From a checkpoint of a small audio captioner: encoder activation geglu, decoder width 256.
Rows from block 7 of the text decoder, named by matrix and row number. Rows with one number belong to one neuron. Each number is 128 + 32 x the weight over its row's rms, rounded and kept within 0 to 255. All counts start at 0. After the name is the row's rms in percent of the matrix's.
# gate: MLP gate (decoder.blocks.7.mlp.gate.weight, 1024x256), inputs 0-127
# fc1: MLP up (decoder.blocks.7.mlp.fc1.weight, 1024x256), inputs 0-127
# fc2: MLP down (decoder.blocks.7.mlp.fc2.weight, 256x1024, transposed), outputs 0-127
gate.845 099 [ 98 128 134 114 104 153  76 112 166 117 101 140 114 139 119 105 151  86  95 103  87 118 156 121 140 181 185 140 113 194 120 117 137 126 125 183  90 150 168 108  82  90 178 136 108 125 107 124  89 148 110 147  68 117 123 124 135  83 107  59 144 118 104 135  85 128  72 123 150  86 101 154 136 152 105  77 101 149 131  57 112 168 141 187 154  77 170 116 134  88  88 185 124 101 170  63 125 139 174 162 141 102 120 138 163 116 123 200 105  82 219  79  74 105 122 138 118 139 108 100 124 120 166  71  96 102 144 202]
fc1.845 101 [162 167 166  91 186 118 146 209 103  96  72 110 154 155  37 202 137 112 135 107 120 134 132 129 130 157 138  83  95  84 124 144 132 121 116 137  97 148  98 129  88 141 119 110  98 155 144  68 137 129 115 171 178 128 140 155  74  50 153 167 145 109 142 159 103 107 140 130 109 108  63 102 115 133 137 140 106  97 168  71 176 154  97 124 109 148 188 144 150  87 122 164 151 129 126 108 146  88 141 131 126 119  92 140 128 200  98 122 136 182 130 137 116 102 134 179 149 121 159 208  87 138 120 168 145 125 116 174]
fc2.845 112 [ 81 107 150 105 145 110 115 107  99 153 105  99 107 175 121  66 116  54 168 194 118 153 151 168  85 147 154 210 110 151  80  80 189 156 135 131 142 170 144 124 145  97  97 148 103 159 130 140 115 116 117 149  86 132 147 141 150 109 133 170  75 142 114 174  98 153  39 106 147 107  59 153 123 136 153  12 136 101 103  92  72 155 101 117 188  97 152 123 119 134  96 168 140 109 131 134  68  65 155 101 146 136  80 135 146 100 133 180 172  82 137 114 124 111 151  70 104 143 156 127 149 137 124 110 103 148 151 163]
gate.846 098 [133 128 118 147 154 130 117 135 129 136 114  59 153 176 109 134  82 150 159  37 154 150 149 116  49  47 171 110 108 134  95 162 171 163 183 119 146  88 103 124 133 123 121 149 120 205 108 144 116  90  87  63 158 102 100 134  86  80 113 114 117  87 171 101 125  61 173 121 112 123 132 187 177 187  79 157  97 107 125  84 145 100  74 128 115  77  94 104 104 146 136 149 119  65  90 147 136 174 159 167 113 104 102 142  78 165  91 101 139 100 160 140 145 124 107 133 175 182 140 128 104 135 122 128  89  69 110 154]
fc1.846 083 [124  85 113 142 190 143 157 141 101 114  81 141 154  88 121 108 186 152 133 105 122 103 140 184 103  84  83 104 134 144 125  86 146 107 151 109 177 134  54 164 122 169 149 132 171  82 187 128 119  99 160 115 157 169 139 111 112 143 113 130 109 135 130  66 129  41 184 149 147  82 130  85  82 114 163 132 116 103 156 131 146 168 109 113 138 107 119  44  70 149 169 126 158 180 120 116 122 130 155 153  93 149 206 146  55 183 141 150 157 154 105 116  46 135 114 115  92 117 155 127 133 132 168 151 135  89 135 157]
fc2.846 082 [134 144 163 144 139 115 156 189 148 123 100 129  78  99  97 161 138 134 187 124 130 165  71  79  85 139 145  95 150  81  86 107 102  95 122 185 152 106 123 162 176 139 129 103 102 106  81 126 186 116 139 107 149 118 137 112 172 103 124 150 110  91 129  65 138  91 141 136 126 218  86  65  82 126 115 114 160  88 159 164 148 174  90  71 134 148 129 116 114 145 149  85 145 129 114 128  71 131 106 119 126 138 155  86 104 145 120  74  82  49  84 113  81 102 164  97 104 153 123 197  81 101 166 152 173 158 147  91]
gate.847 087 [ 99 142  96 153 109 160 182 134 161 151 128  88 143 117 168 179 131 145 174  96 170 174 115 136  71  66 100 133 145 156 150  86 119  93 160 108  92  99  60  63 157 138  96 123 112 112 131 154 144 112 160  42 142  88  66 180 111  94 181 130 116 121 147  92 136  99 142  97 115 118 184 121 133 137 151 195 181 151 129 148 138 136 103 122 127 157 108 116  89 170 176 152  67 110  94 169  71 152 125 188  93 160 102 106  52 121 103  92  89 152  90 127 123 145 155  78 141 114 120 131 149 164  79 118 103 119  69  92]
fc1.847 080 [140 165 142 157  80 129 138 126 151 139 134 137 147 120 165 178  96 119 181 109  93 176  96 142  58  83 162 135 149 122  93 127  93 113 125 238  97 148 131 127 156 107 145 156 168 136 143 157 152 182 149 104 121  78 124 142 147  49 144 165 113 164 145 105 126 110 141  98 149  85 151 170 146 158 177 124 164 155 107 138 191 141 142  96 118  89 117 127  81 164 133 139 100 163 141 195 122 130 118 124  97  90 139 170  94  68 135  65 177 119 142 112 134  94 179 115 102  60 138 109 124 104 127 169 102  81 101 143]
fc2.847 083 [153 125 168 118 135  82 162 129 137 126 125 111 185 138 157 149  68 133 134  68 136 145 146 120 124 142  71 101 103  66 127 104  73  76  87 168 190  60  88 148 103 197 108 156 104 158 111 177 134 119 163 149 177  79 130 150 133 125  97 162 135 118 100 191 149 123 159 134 104 128 110 120 104 138 110  55 169  87 106 169 154  79 161 191  87 150 125 102 133 177 107 135 177 103 113 191  89 127 169 146 117 173 124 130 115 158  94  70 176 132 117 148 133 135 153 116  98 138 103 118 129 213  92 180 126 116  94  83]
gate.848 100 [105 150  75 153 113 199 140 137 137 151 118 136 136 133 188  72 132 118 141 162 119 144 123 104 102  82 178 116 137 168 148 152 218 103 140 196 154 111 143  74 104  93 165 179 162 118 104 151 116  93 101  80 108 149  78 141  90 131 157 107 173 175 109  64  77 102 139 138 169  99 181 166 118 111 134 165 127 166 134 164 161 148 135 132 118 142 110 138  89 122 172 172  57 146 123 111 103 173 142 156 130  88  75 152  99  39 159 171 101 109 161 129 144 147 112  74 107  87 124  82 110  90 105  48 101  97 135  96]
fc1.848 107 [164 128  52 158 143 151 133 157 146 119  99 155 158 106  81 126 129 112 109 128 127 102 114 189 175  67 125 147 132 198 216  54 180 110 134 122 124 139 189 135  59 145 162 148 156 139 138 169  90 129  78 147 112  83  69  77 125 154  94 179 148 126 118 113 153  59 109 138 176 132 151 128 169 143 104 132 189 138 136 166  96 123 163 136 181 163 110 101  48 139 134 134 108 145 130 117 140 132 103 177  85 141 194  68 134 114 112 162 102 202 165  90 113 125 109 121 109 109 129  95 175 120 108 121 120 103  69 118]
fc2.848 106 [132  96  63 119 129 112  79 125 121 140  85 233 152 131 142 102 112 141 103 116 114 119 151 134 156  83 114 137 145 145 113 128  64 153 125 128  71  91  96  99 117 164 172 146 145 101  66  87 105 126  89 127 173 169 133 123  87 129 146  72 128 147 153 119 142 120 168 193 146 132 158  62 147 102 107 116  81 152 110 159 118 141 131 143 123 158 147 109 114  87 195  84 174 175 145 166 117 109 117  96 112 156 140 109  48 150 111  76 107 159 144  97 105 180 119 135  56 138 136 122 153 168 142  91  96  90 104 118]
gate.849 104 [ 78 170 180 142 131 150 189 166  74 146 101  71 126 190 134 142  87 120 168 104 151 118 154 119  93 113 169 133 162 128 107 195 135 107 134 140 101  92 115  83 161 165 130 132 100 156  96 189 173  69 153 117 173 112 125 146  99  26 105 136 118 112  78 120 147 139 146 129 129 122 111 181 136 162  76 104 117  91 161 159 136  83  64 121 133 100  90 104  93 151  99 145 108  77  89 170  71 133 166  83 143  93  46 122 145 133  76 102  91 102 145 144 125 148 129 100 222 159 140 135  95 143 103 141 115 113 136 166]
fc1.849 082 [173 129  88 151  98 186 106 107  76 153 133 106 107 104  98 160 134 144 137 143 139  59  99 144 172 189  80 128 128 108  76 106 198 171 123 131 120 126 180 137 118 131 184 109 103 118 100 183 110 134  78 113 129 143 134 106  91 149 138 171 121 146 152  94 135  98 148 136 131 164 177 202  53  99  72 158 124 155 174 199 125 126 125 139 105  59 112 145 183 168 139 175 111 108 132 126 132 114 151 133  99  94 119 132 104 143 159 124  66  95 207 113 151 152  92  89 135 158  75 115 123 126 146  70  93 123 132  44]
fc2.849 085 [121 114 127 130  94 159 184 152 130 140 107 149 110 101 159 165 110 146 204 143 131 104 164 154 115 110 115  97 104 103 145 112 145 144 166 108  68  63  83 133 145 176 157  35  88 153 126 148 117  79 176 103 140  97  61 176 142 165 101 168 135 109 151 122 162 103 124 118 135  94 121 149  93 165 129 162 166 128 165 158 137  85 116 166 149 136  90 103 112 130 156 136  62 128  96 111 119 124 163 167 158 113 113  69 148 149 132 177 150 141 132 187 151  99 110 107 144 153 145 125 117  97  99 138 107 100 128 121]
gate.850 097 [143 159 103 123 116 129 121  99  86 190 161  75 145 163 138 125 149 154 131 108 100 152  85 154  49 151 119 118 118 132 133 139 158 122 121 106 126  96 123 102  82 137 160 106 120 166 199 148  93 112 108  89 113 158 107 182 114 121 115 172 160  95 194 105 137  91 153 125 107  86  97 146 162 160 172 133  59  82  89 171 130  72  89 155 113 131 175 117  45 153 114 164 152 113  73  92 193 189  94 149 130 154  90 122 117  96 107 134 174 158 137 101 177 180  96 169 123 146  91 130  90 123 148 148 118  94 133 127]
fc1.850 081 [128  87  88 135 176 157 147 121 154 118 122 131  97 130 123 126 141 127 119 127 139  52  68  99 148 120  75 153 144 184 130 210 159  76  78 123 149 133 161 127 118 108 108 122 151  59 146 163 169 131 116  68 113 163  78 147 124 150  84 112 117 128  82 108  97 160  58 139 165 109 157 111  94 130  79 103 160 114 111 124  48 138 128 140 131 174 149 161 152 195 136 134 103 112 106 153 139 118 108 125 142 152 105 188 133 153  90 156 195  72 157 199 185  86  80 104 151 103 138 172 161 107 156 151 120 114  77 119]
fc2.850 085 [144  41  62 101 117 149 149 111 131 137 115 104 106 160 139 155 156 124 109 112 112 171 124  92 118 138 171 189 124 132 169 191 150  99  94 133 113 149  99 124 132  88 149 112 137 121 119 160 155 154  82  88  94 120 113 164 135 118 104 158  91 145 163  99 107 153  68 111 184  78 117 136 160 164 123 155 129  93 111 116 166 161 139 180 153 121 172 136  65 123 157 136  92  97 117  74 149 118 124 150 122 139  67 234 143 117  91 115 208  82 100 176 120 139  99 122 108 127  90 131  41 115 128 127 141  79 126 172]
gate.851 095 [107  96 180 139 125 109  96 130 218 127  99  85 165 211 131 164 119 212 163  72 115 133 162 109  92 137 113  77  94 119 118 113 112 116 136  88 141  80 171  91 131  88 101  96  64 188 134 122 105 131 111 118 123 129 153 188  76 111 101  76 140  66 146 167 134 145  83 117  37 122 101 123 119 139  72 185 108 146 145  76 187 113 119 156  86 142 105 140 136 152 138 137  92  39 135 127 152 138 190 184 132 140  92 190 141 155  87  81 152 144  73 152 145 141 139 131 169 116 174 166 144 142  90 139 128 149 127 129]
fc1.851 077 [ 39  48 165 112  58 142 170 126 156 103 137 116 123 119 105 122 152 160 137 100  81  94 138  74 155 148 138 125 145 167 127 145 119  79 126 181 110 162 112 141 174 145 122 136 111 150  97 156 172 122 124 132 131 162  73 167 135 125 114  92 122 127 111 138 139 111 136 102 110 142 133 127 155 118 130 164 106 145 131 105 137 102 111 134 161  97 145 129  68 121 104 149 163 143 108 126 102 115 141 116 110  98 107 173 110 141 112 121 153 144 148 212 160 142 110 104 172 199 120 126 111  90 108  96 161 141 166 118]
fc2.851 082 [136  82 124 121 124 169  98  85 113  92  92  70 142  95 145 167  75 106  61 108 130 136 105 105 114 114 137 139  80 141 123 107 105 103 109 119 131  74 150 167 123 163 117 184 117  92 105  80 117 116  88  94 134 102 195 144 106  80 153  85 129 133  96 114 128 103 119 113 178  96 117 146 168 146 151 101 121 178  87 138 107 146  83 107 110 125 112 123 119 158  59  90  98  75 133 128 124 158 154 150 139 110 157 175 199  65 100 126 164 128 180 190 125 151 144 121 150 161 167  80 110 105 150 174 149 143  97 111]
gate.852 106 [ 68 108 134 197 134 162  58  58 129 123 103 159 109 160 129  97 143 135 109 124 155  50 151  90 152  70 132 162  71 129 222 111  94 143 129 127 148 140 127 112 118 125 145 153 160  63  71 108 139  63  95 130 124 136 136 143 155 150  78  71 123 116 119 117 150 136 103 149 128 158 156 137 159  67 136 102 116 182  89 134 134 132 149 149 129  96 102  76 143 148 108 109  96 152 153 121 107 152  84 126 132 168 188 125 145  84 105 168 108 156 167 153  92 145 160 146  99 102 123  61 143 204  94 107 108 128 115 100]
fc1.852 106 [162 107 119  94 120  95 102 138 197 176 126 163 162  81 115 101 139 149 115 123 149 129 154 165 182 114  64 148 119 174  88  91 109 140 185  88 127 152 166 126 127 179 151 167 177 177 114 151 117 162 163 169 122 143 119 109 149 162 118 188  81  75  91 157 168 132 144 132 159 137 118 120 118 168  72 138 151 107 116  65  87 117 137 134 165 134 161  95 142  58 121 116 191 154 108 141 157 104 115 138 128 188 145 126 134 177 119 174 107 142 111 161 142 110  73 145 163 169 132 122 163 104 150 130 110 180 101 130]
fc2.852 114 [163 115 146  84 138 122 154 128 124 137 172  69 136 140  94 150 133 169 141  90  92 145 109 158  84 148  71 104 111 150 114 104 158 100 125 115  96  19  82 133 107 158 107 120  96 141 185 121 138 132  92 108 123 117 114 170 186 123 179 173 106 126 132 152 157 127 109  92 139 107 133 140 152 135 160 129 111  85 121 135 138 100 132  71 150 147 129 140  89 206 108 156 116 145  50 140 191 183 155 178 138 134  93 125 157 128  88 119 161  89 133 115 157 123 122 126 170 140 144 131  95 136 153 170 155  82 133 103]
gate.853 105 [ 88 135  88 122  99 162 143  83 140 114 133  90 118 104 184 166 185 145 118 141 139  96 101 148 156  75 108 131 147 160 142 127  86 120 125 124 135 115 131  62 168 153 121 115 125 109 125 173 212 111 139  73 196 100 122 147 124 126 118 140 130 123 155 126 119 152 124 121  81 124 183 172 136 130  80 169  78  88 136  97 164 142 158 131  76 136 100 107 155  85 185 124  81  83  93 122  97 126 161  79  83 133  47 148  91 149 130 114 135  68 152 133 197 145 138 147 149 163  61 113  59 155 143 135 108 119  86  86]
fc1.853 122 [119 118 185 125 166 131 166 141 119 104 102  94 130 169  79 116  88 121 165 124 162 166 104  80  92 159 166 117 149  76  83 145 210  89  99 127 143  90 169 100  62  50  89 125 115 166 116  88 115  99 143 115 166 123 144 100 125 140 158  79 135 174 105 121 152 138 143 124 193 137 116 122 133 126 176 130 173 222 116 171  97  86 122 128  87  89 116 185 129 129 100 153  88 118 176 121 114 110 114 112 138 123 151 157 214  61 135 152 104 137 210 157 125 178 124 138 146  54 131 132 158 159 123 108 133  89 169 126]
fc2.853 116 [120 105 151 140 110 148 210  97 127 114 145  87 108 104 144 157 184 147 170 102 123 132 152 184 109 127 117 122  87 108  74 169 195 106 155  52  92  91 157 139 150 139 126 106 112 193 187 117 110 132 141  98  99  87 145 142 139 140 135 149 142 124 143 123 115  72 118 106 175 136 145 147 141 161 189 179 153 123 162  83 157 112 119 114 154 119  94 107 111 107 140 139  92  79 126 137 110 131 177 174 170 109 132 138 108 148 127 215 183 115 146 149 151 153 103 113 164 115  83 128  97 145  58 151 120  87 130 147]
gate.854 107 [167 161 141 111 159 121 120 113  95 182 133  40 143 122  58 122 121 132 194  88 156 144 130 172  57  89 148 151 148 132  82 129 169 117 102 140 149 123 122 146 123  88 154 180 103 148 141 137 124 103 108 126 147 130 122 102 113  83 184 120 175 151 160  91  87 127 166 151 114 149 113 150 172 144 124  34 120  52  70 144 100  80  78 107 136 145 124 108 133 118  80 205 145 146  46 146 137 157 143 112 139  70  97 100 113 115  95  98 119  87 179 130 178 113 154 128 188 143 130 103 123 135 144 131  82  97  92 103]
fc1.854 088 [143 115  88  79 107 124 182  90 147 114 107 157 190 115 156 136 115 144 175 132  56 141 131 158 205  71 108 127 136 192 169 115 138  97 175 107 125 130 158  86 126 149 136 172 162 165 131 197 103 122 193 171 143 121 114 141  69 147 116 151 162 143  64 142 148 138 117 128 167 111 151 137 128 142 150 156 133 162 153 112 127 120 186 159 162 122  96 137 101 105 164 159  68 109 107 135  76 138 136 142  76 151 122 138 142 104 126 111 102 171 108 158 146 181 112  85  80 106 146 202 159 118  86 113 152 158 109 121]
fc2.854 084 [ 81 129 151  68 129 196 195 177 166 150 119 101 121 100 177 118  85 144 172  97  98 145 147  83 102  76 127 124  95 196 120 203 152 130 147 118  58 105  87 114  88 116 128 166  96 184 167 122 143  79 172 120  89  99 146 144 138  86 135 103 166 169  98 111  93 153 141 106 130 169 112 157 132 143 178 167 141 116 119  87 111 115 161  76 144 159  85 180 124 121 118 212 140  47 131 140 109 174 136 150  98  91  72 124 124 154 163 122 129  88 141  90 119 115 106 100 177 147 148 128 116 136 111 150 142 150 128 150]
gate.855 112 [193 118 127  69 140  82 151 114 206 165  82  28 116 127 124 155 146 106 195 116 125 146 120 125  92 170 135  83 133 135  22 128 197 110  91 125 171  77 145 122 136 100 129 139 119 161 153 145 126 117 120 112 165 109 109 111 129  91 161 155 104  85 135 184  86 164 129 118 120 118 105 185 104 109 120 121 129  72  89  80  99  71 108 121 111  35 160 112 131 129 152 165 128 109  66 111 139  91 168 123 158 148  99 122 154 120  85 114 170 101 125 140 163 178  84 188 119  99 144 179 131 121 163 200 170  87 143 101]
fc1.855 112 [138 110 170 126 171 109 155 114 171 185 144  90  79  77 136 114 132 137 135 151 139 131 108 109 165 144 131 112 165  92 124 108 149 106 111  84 180 125 152 110 171 109  51 150 143 161 103 181 216  93 116  98 171 156  83  92 155 126 147 127  84  94 119 132 128 148 128 136 118 185 155 154 115 123 128 110 131 121 102 117  82  93 114  84 121 101  54 169 149 154 141  72 143 138  94 175 111 111 117  74 130 134 141 124  94  90 126  66 174 124  91 154 162 137 126 128 137 151 132 171 152 113 118 178 171 195 151  52]
fc2.855 118 [113 137  85 110 111 136 147 135  99 154 132 172  75  55 116 134  65 139 101  91 172 137  55  94 200 127  88 147 125  51  74 160 112 135  85 169 124 109 124 147 147 113 129 149 131  80 110  85 145 186 139 151 141 131 166  77 130 135 182 107 150 141  63  53  78 109 150 119 127 127 154  78 153 130 160 186 105 111 118 145  98 149 118 128 123 121 109 193 151 125  57 180 145 156 131 152 120 137 113 102 144 109 127 148 174 165 103 153 140 129 181 141 173 139 154 109 124 128  88  87 127 118 138 128 123 134 122 107]
gate.856 118 [124 122 135 131 171 142  94 106 158 120 116  66 186 110  89 123 106 128 101  76 143 200 176 184  56  87 180 102  99 119  92 130 156  92 167 121 134  85 163 118  95 112 138 204 106 132 110 166 128 131 161 112 130  94 141 127 145  87 187 160 163  56 103  68 123  56  91  92 142 139 116 146 161 167 131  87 148 118  97 132 143 126 160 128 154 122  93 182 127 151 128 187  83 154 122 163 102 186 123 202 123  91 119 107  96  96 104 143  75 154 191  89 180 103 150  74 181 144 181 128 109  86 146 123 130 121  91  99]
fc1.856 125 [ 84 117 154 168 130 131  66 135 137 156 200 172 171 109 163 136 129 155 115 128 128 196 157 130  75 110 184 137 136 124 142 115 122  99 176  88  83  91 174 154 100 137 145 156  86 110  71 139 138 143 193 133  96 116 201  97 162 145 175 150 138  81 109 159 186 107  71  83 119 137 132 125 130  98 153 155 168 131  74 150 180 123 161 152 126 133 112 153 126 167 121 156 108 127 161 161 123 175  88 176 133 127 140 132 167  86 157 131  87 143 164  95 133 144 168 100 152 124 147  83 130 109 124  77 134 149 163  95]
fc2.856 125 [156 108  85 129 124 165  55 116 176 137 142  95 162  90 112 169  91 109 140  98 101 182 102 192 102 154 165 151 129 102 172 101 114 151  89 119 131 103 116 119 112  32  87 133 106 112 119 133  99 184 131 110  97 108 196 112 145 143  84 100  92 128 134 125 135 157 190  96 175 154 107 125 139 119 144 186 167 145 148 130 147 124 106 122 126 119 152 113 121  87 120 115 155 129 124  66 137 108 165 111 154 154  97 128 112  97 120 156 110 117 133 212 149 163 147 151 142 142 119 112  81 137 130 131 102 114 145  98]
gate.857 103 [115 158  91 129 132 142 139 127 111 135 136 137 174  83 122 156  69 199 126 134 160 144  92 123 122  84 105 177 119  92 140 148 209 119 185 163 129  88 191  72 100 133 146  97 103 104 164 174 118  87  88  97  76 105 117 125 169 164 134 228 154 134 128  71 175  84 143 137 175 181 108 108 168  90 153 178 157 167 103 149 161 146 164 159 107 102  74 146 134 137 119 157  92 162 119 164  72 170 116 133  98 144 129 170 108  94 145 132  52 128 139  91 177 104 149 105  97  98 145  93 110 139  94 124  71 133 138  98]
fc1.857 104 [ 79 130 107 130 178 124 167 169 105  79  94 150  44 136 134 110 147  55 172 160  96 146 100 129 194 144 142 161 148 153 138 169 168 129  61 113 121 180 132 158 140 153 161 100 151 162  95 133 130  88 148 116  94 128  57 139 121 147 126 210 159 154  95 134 134 118 167  91 111  97 153 139  62 105 122 133 154 128 114 114  81 200 112 139 123 107 155 133 158 160 102 172  98 113 101 114 184  70 143 158 101 150 113 102 138  92 152 187 133 176  71 127 135 145 101  93 152  95 107 164 149 122 118 186 102 118 103 151]
fc2.857 105 [163 109  90 102  92 154 165 140 119 113 178 182 145 155 130  96 111 126 174 135 120  94 132 133 163 154 116 162 114 128 144 135 125  96 135 136  99 126  67 116 123 148 109 115 121 105  61 131 137  63 179  96 122 136  87 180 127 197 149 126  94 216 127 161 144 115 116 185 111 103 156 119 118 130  81  64 116 123 104 108 133  93  77 166 123 133 153 105 103 136 180  74 141 164 124 139 165 128 177 131 140 132 105  89 143 162 110 116 102 157  87  81 130 123 107  98  94 116 136 191 190 152  79 117 132 134  59 136]
gate.858 096 [119 119 110 130 170 110 159 113 173 178  83  70 130 162 108 177 117  94 167  78 130 179 151 173  71  66 151 109 131 160 117 113 107  99 170 128 175  81  97 134 153 127 144 128 112 182 118 115 111  89  99  81 193 134 142 123  87  96 166 101  85 109 143 100  92  78 141 106 140 133 122 175 143 167 156 135  71  56 142 127 168  86  70 121 151 100 129 135 103 122 163 166 164 111 104 111 155 122 114 191 124 140  93 120 106 117  67  98 224 118 129 167 148 136 115 110 161 159 112 152 129 124 143 151 139  92  64 101]
fc1.858 079 [105 127 153 133  58 183 141 117 152  98 106 171 124  89 223  85 150 144  94 134 157 119 138 115 160 100 163 174 109 121 140 139  57 115  97 133 104 121 143 138 167 146 111 164 113 161 125 121 164 120 176 162  88 167 181 145 129  86 115  95 176 101  87 139 167 165 109 121 166 146 137 123 159 136 108 148 123 190 152 109 169 153 110 175 153 115 142 112 103 120 145  89 108 110 130 143  89 124 111  90 125 187 112 134  83 188 163  98  93 127 115 152  65 128 162 131 120 148 110 169 164 145 101 102 130 159 108 155]
fc2.858 074 [183  98  60 121 178  94 115  33 152 130 122 110 123  89 151 121 122 158 108 101 137 144 120 130 114 128 161 118 171 151  80 171 139  60 121 188 106 117 112 132 138 140 127 219 121 230 137  79 184  84 167 171 130 134 127 149 156 183 146 120 200  93  83 189  79 130 133 125 132 141 118 147 133 107 126 128 114 110 139  65 161  99 131  47 136 163 154 168 114 124 113 157 162  94  62 129 127 143 115  78 147 148  99 133 151 131 124 128 154  86 141 133 102 145 131 139 160  97 124 127 112 163 162 122 152  94 100 126]
gate.859 102 [165 129 144 130  72 106 140 138 146 106 122  17 169 104 146 170 166 152 152 119 130 121  87  88  44 121 144  88 143  99  63 181 197 145 151 113 107  90 108 160 121 155 117 126 110 144 204  78 152 153 126 101 111 192 139 163 141 132 132 115 116 129 196 124 112 138 149  91 103 126  62 155 115 127 129 119  81 141 122  73 116 135 137 147  94 123 173 145 166 126 147 141 108 102  80  84 128 140 150 118 171  88  95 175  96 119  74 134 108  68 158 127 136 116 152 123 130  84 133 168  55 137 136 144 129  99 167 124]
fc1.859 092 [131 119 162 154  96 129  90 154 103 106 128 153 196 185 156  96 143 149 140 125 125 139 112 100 110 127 167 131  85 129 113 162  70 134 151 150 103 105  59 118 200 112  83  52  71 160  97  57 133 119 117 175 153 120 161 123  71 168 114  57 124 101 137 187 120 147 133 177 152 146  90 140 117 112 128 160  54 114 163 130 129 120 104 135 119  29 127 113 144 102 120  86 151 138 199  86  82  73 135  85 141 161 129 140 177 211 131  93 135 106 151 151 126 164 111 203  72 118  94 149 151 179 130 138 123  77 124  97]
fc2.859 096 [172  92  80 115 182 104 145 167 157 158  86  93  93 126  88 153 140 101 173 105 142 152 121 110 119 201 148 124 104 115  57  73 140 149 119 129 103 105 118  80  86 127 108  85  85 179 138 154 131 116 155 106 164 123 115 147 108 104 170 118 103 112 140 210  93 141 107 112 125 144 131 136  79 121 154  98 134  90 116 124  70 113 133  94 154 111 111 147 172 115 162 125 118 129  36 109 117  81 142 137 169 108  71  32  70 123  79  85 147 102 123  98 128 124 125 177 130 150 131 228 113 130 150 136 126  72 109 170]
gate.860 112 [170 156  81 191 139 132  90  80 135 122 159 114 157 142 147 169 161 105 113 139 148 168 103 155 122 113 151 145 173  86 147 130 167 131 126 121 146 110 155 120 119  93 122 120 118  95 155 142 182 111 111  39 123  64  92  98 141 152 155 119 178 141 131 156 159 120 142 133 122 148 173 148  96  94 107  80 157 171  67 235 117 124 153 188  99 145  61  76  67 204 158 130  75 146 135 161  80 110 110  99 140 107 192  72  82 104 112 146  88 140 155  55 159 145 118 101  95 113 109  97 109 139 104  56 106  96 153  93]
fc1.860 113 [118 139 162 139 126 140 138 139 170 177 193 111 115 131 135 188  99 160 134 115 158 183 106 118  65 136  96 131 144  79 126 180 155 119 187  42 104  77 109 112 148 159  62  80  49 126 127 132 184 133 173 102 141 149 172 136 146 141 204 129 119 115 182 154 224 129 116 131  90 174 112 100 113 127 136 134 111 150 122 141 137  53 171 125 124 139 118 163 174 160 157 148 137 134 109 179  87 147  87 112 120  96 134 128  99 132 134 112  83 106 140  85 141 113 158  87 140 164 170 139 118 148 106 100 108 199 155  98]
fc2.860 113 [125  88 143 109 157 110 119 147 178 155 135  92 184 138 143 139 192  94  87 103  91 134 107 156  89 147 169 152 120 124 161  63 128 113 171  95 192 144 161 137  89  62  89 178 116 175 230 139 113 156 120  90  99 101 111 167 108  85  73 149  59 141 105 119 114 158 155  93  88 149 110 127 147 193 153 103 172  86 114 111 135 160 123 113 108  93 107 125  93 112  98 142 130  79 144  29 144  92 122 183 132 131 132 172 128  83 108 134 148 123 115 176  88 107 106 158 169 178 154 156 123 127 151 171 156 134 169 133]
gate.861 118 [112 149 158 121 113 141 110 138 132 119 106  89 160 196 141 142 123 145 145  52 151 162 160 151  58  69 135 129 130 146  68 129 142 133 181 110 147  80  80 114 159 152 139 153 112 130 116 118 103  65  95 135 142 177  97 181 103 101 130 164 124  68 144  90 169 112 210 161 119  84  99 152 150 182 109 126 105  68 148 102 128 123  81 148 121 121 178  82 108 138 121 141 139 115  71 133 118 178 148 169 127 101  86 129  95 132  87 172 148 119 143 117 162 110 138  84 195 202 110 128  88 143  98 117  96 123 143 149]
fc1.861 074 [156  78 144 147  87 132 152 116 135 132 102 143 123 140 117 109 162  97 130 128 163 140 176 120 140  90 174 126 176 142 135  95 142  90 125 106 130 122 137 123 153  59 152  87 147 129  76  68 101 132 139  69  97 103 107 195 164 115 129 117 125 120 169 131 150 144 139 120  86 143 141 140 129 185 114  23 114 167 128  79 131 153 106 142 174 126 153 161 146  74 110 112  94 204 101 100  94 104  81 130 135 122 156  92 125 162 142  95 194 136  88  66 112 122  88 124 145 149 175 117 169  83 147  58 119 121 110 176]
fc2.861 072 [173 146 110 127 154 161 111 150 117 128 112 131 167 156 118 142 165 122  91  99 153 128 165 152 120 126 214 177 170 108  96 120 144 127 105 162 152 123 149 128 128 123 201 162 175 127  56  98 116 174  89 114 126 145 133  71 103  76 152 128 149 163 164  97  88 138 126 125  94 129 153 168 136 152 102   6  87 142 109 120 174 197 151 103 147  79 113 203 125 110 110 149 152 145 112 134 110 125 142  70 140 110  99 112 109 151 123  66 153 126 147 101 140 147 103 129 178 169 121  94  98  56 144  76 126  91 104 194]
gate.862 108 [188 120  77 146 124 156 140 110 105 156 125 140 114 136 136 106 154 134 153 147 134 169  73 165 110 142  97  98 109 129 120  93 104 130 126 136 128 111  98 134  96  85 138 135 120 103 110 103  74 157 148  71 124 117 117 153  74 121 103 105 150 159 177 145  54 172 178 178 139 114 138 147 114 135 159 118 134 122 151 194 170 116  85 146 110 140 128 102 144  96 188 133 146 134  92  91  94 164 149 103 156 158 105 118  73 102 117 123  86  99 128 138 161 152 141 134  86 112 122 164 145 143 143  76  87  73 141  95]
fc1.862 119 [159 110  82 126  94 137 182 135 153  94 133 168 158 155 119 183 105 127 146 109  63 136 126  88  47 137 130  93 120 153 161 117 131 134 151 141  86 107 126 123 112 164 110 122  71 129 185 129 117 144 119 144 111 156 160 194 158 118 109 119 142 132 132 143 133 149 117 107 142 124  74  62 146 145 208 209 190 215 135 110 183 117 147 131 117 118 119 142 143 105 124 122 125 107 148 141 128 140 124 175 133 152 110 161 124 138 147 148  81 104 102 102  68 104 153 151  95  88 193 150 145 103 155 105 154 131 146 171]
fc2.862 122 [140  89 112 136 163 104  82 147 116 148  95 178  91 125 119 113 125 110 110 103 150 116 169 170 178 186 120 134  98 106 160 158 136 168 144 119  85  83  89 104 123 142 125  86  92 186 157 129 125 114  77 118 128  98 126 142  96 157  88 155 146 171  96 123 100 111 113 141  81 188 155 130 113 144  73  62  69  78 161 161 160  87 157 163  89 158  95 112 141  65 172 111 138 140 153 110 106 149 121 113 157 163 111  17 101 137  72 118 189 177  79 129 124 146 140 176 142  76 162 182 114 157 141 111 133 140 110 118]